From a checkpoint of a small image classifier.
Model: 1.06M parameters, arch mobilenet_v2, activation hardswish, widths [40, 80, 160].
Training: 19500 steps, batches of 64.
Data: trained on gratings and oriented noise at many angles and scales, 3.2 epochs.
Rows from block 2, named by matrix and row number. Rows with one number belong to one channel. Each number is 128 + 32 x the weight over the matrix's rms, rounded and kept within 0 to 255. All counts start at 0. Numbers have three digits each.
# convs0: expand pointwise conv (model.blocks.2.convs.0.weight, 120x40x1x1), inputs 0-39
# convs1: depthwise 3x3 conv (model.blocks.2.convs.1.weight, 120x1x3x3), a 3x3 kernel
# convs2: project pointwise conv (model.blocks.2.convs.2.weight, 40x120x1x1, transposed), outputs 0-39
convs0.59:154108090145085174154125213118157105089104102079093097122108047107099112123177117150097137155154135130108097113100115146
convs0.60:115099119145149106094129060043115151140086105140163158100114152124189152144173205118109107093083106155136096127137123097
convs0.61:147147123090156100140101161137172160144118128053145097141109064167152168101164125167117087144117181129149083093157133169
convs0.62:153137155130098133073190087119127146163152104118122120100118078051134171156108116131168149146164183137113099110113083088
convs0.63:164134121144142146201145135119099077131109107113117120150059121100099076163124129111172149180150120104127167104101193155
convs0.64:152119156205121129112171117159088108164139150153147141132103126097099108163096097096208171128147143102093146117126140056
convs0.65:061124107138190156096052152165152090116103156174124172146158110173105123119172086113109144120102130144126117164135105177
convs0.66:147138115158087123067163091119084178155164114101099139153116102074156162156096067128176151103188153112104126105125086072
convs0.67:123101111084152080091131104084131143146131090154189167127115140126186098098144192121135108082064160112149117100140173133
convs0.68:150164146080110104123131135135145136117160120070045051144143080113135185106100141142116086149090119101120140135137045122
convs0.69:095149124131109120061167077119153184169144160118095136095138133098136218137094118171117132137141130114133088136160079072
convs0.70:131116117103142114121133041056111154150186094101215123114135155155159125128122176123141101123080174154116164138142127083
convs0.71:126165129079119111116066171162168147128116163087082124154159089166100123108160131160089093141145098156131072132166119152
convs0.72:101086117144173159095060109080152140126052148142122129097126109101128121115217134095126134150055081138136137130125107179
convs0.73:144108175133144138121131114102101115148118101138107174153091106160174133108146189065180120102059079092125110060070153092
convs0.74:162112165139088095102139071138112131153185145108097144140079124120142148172072149126175148113092111092103176096123103077
convs0.75:103106131139156177146110159179118165103070129146132107100186106207096108103154130126088127102136134144161133182133132164
convs0.76:119113090100114126156129170176151115069088105107134102168161123137104086054159114131136095089122140161057110131113171118
convs0.77:134059144173158134168070122093104133143098094183163141105144180203142106158139187106127105141100130132164162128111159151
convs0.78:134147094168157133185127171126091129118094140155145128168129207133128085112172096108095138100151180145125106137117219149
convs0.79:110100084145125146146093162111122132114063098123131133131150139185138096106187145131046103084134139195132107151123132171
convs0.80:145120060102106134134154182129179157129117125114114072125157102135106131116131080199123128088158170155101072153170110127
convs0.81:080126119154127166114074124074115076131124100143145139093083135175099111155170080153181178125161133119123155141092159127
convs0.82:117160068143121158141117144118142110122122046143176146149135122158110136135166064158119111109154224177125105165125183157
convs0.83:127137142105125122123142181129174097114148048022089086119091051126130118113169125138127128158113175118117099093124126135
convs0.84:172162118081138104152122180128115094112155123087107072170088093060090152113077142139106105153120089099101150123130120100
convs1.59:100110121116186140098141093
convs1.60:058096160086150153138143132
convs1.61:083118104136152164126150181
convs1.62:165083089103127125097146125
convs1.63:105097139077138130066112157
convs1.64:134123070159069079126117136
convs1.65:127149147142098104188118116
convs1.66:107115058136103140154088122
convs1.67:157115190150105140133141163
convs1.68:123110098097174128126166126
convs1.69:117168120123144086125089054
convs1.70:095119152133145141052085136
convs1.71:147121143160169208098143146
convs1.72:133184174169123151161116140
convs1.73:131103109139091043118106098
convs1.74:154061048136120101130109125
convs1.75:115234143128158108134115160
convs1.76:086154138090143141166107124
convs1.77:136075148111146101057094098
convs1.78:114108113069104087084076124
convs1.79:152073110107117159099125065
convs1.80:177146106101077122069135136
convs1.81:127118178158172157144153123
convs1.82:133122066132163094081105125
convs1.83:149151152150068120149139149
convs1.84:097139180110082148150115121
convs2.59:081081112159118098054174135006120103117145062234207240151089154156165124164217115128173123067011131160087139082101189071
convs2.60:129171150081139153159095190159121117109147167094061104141157106115099092112104122097140125191161113072185183165168088159
convs2.61:143214174063106082133081129140112089053119189119081105134182111148080150075079083167152043164090114133134151162214103143
convs2.62:067168179076126120107133168161160077086164166194073149187146146151118160084142102112173117157084130109140155182133109093
convs2.63:112123150124097109105136110125123141147166119143120140137131135119131189123136110142095134085125120143089108110142123093
convs2.64:088151131081143118147143145137124115112147143087095082132161172160167171072139153131083123184157161102154153175142058166
convs2.65:081134111126133151110147182127121119107118154137116119135134195184141128103148119113111135122126168138167134186121096167
convs2.66:175097065170158126126169080104061177119112079117146133115152147054174098153140198122090138075144144178137063120164133159
convs2.67:161128157081118098087141152097145094102156118159139190170128101110135158103172098135148115114065157123076103085154147131
convs2.68:109138126086131122142070145082140137079132148142138147091148089150142170117156130151105114145098143103139113104148085156
convs2.69:125142110152145150146170091132124156151117102110149111117113136127161106171098142095119151115162175100138140115117155150
convs2.70:117149183108074141143095143145162134140090157100082115090107098159109106139071114105154166192147068076179109093114098123
convs2.71:147132125147149103138107093091100142094097111143131151128145116086143106101128183121140100140080098132137118123186135148
convs2.72:128151153079111119118101109162138116102104147128078103153161114088104113104094144135136131154123119115146128190155079121
convs2.73:145193159091080058093168152138128069089201085134096106172171140143093133078148111215146083110140173165071139165169129100
convs2.74:126178119113148105119138060137110169131161100099081121089189117114151178134113152152102133155117157122125137133161080148
convs2.75:150197127059121090111107119136121112068159133113109134140153102117115128105112109124177102199143138083139134138189100127
convs2.76:102151111091163114121150105098131093112145098133133115124153105130130182118116132142086143133100184106124161124138061143
convs2.77:168102085177129120114183116091172163167130046149185123129119138141159165121131147169110139082119176147103072097113183116
convs2.78:255102038107097111224147145158169165128106108000143036108114027146219176098100100186062110152172202143128066088136127187
convs2.79:144099069185148138120144126072133143134100096123180127119106131143148104151171136124089127083104151188138123107121165177
convs2.80:124145170109153110134142105148127144099103150128115127133169169093133092089124174089125101126114080118112130156156155097
convs2.81:126134120104138125105106088170141121143117114117136111126129107088118107150100165103142151135139124113166128134116115093
convs2.82:137120089176171137142124130127048129128118119133136097137153153121143080146118162121102136084108156167147128176150130165
convs2.83:210056050197147149190142115100157195158057104119198105055082122092208070150076210104094171119174130112151063067079215164
convs2.84:125119105174153137130202100138120159175113138112109135158117169113196127145158159068123149120106072096143119125120165116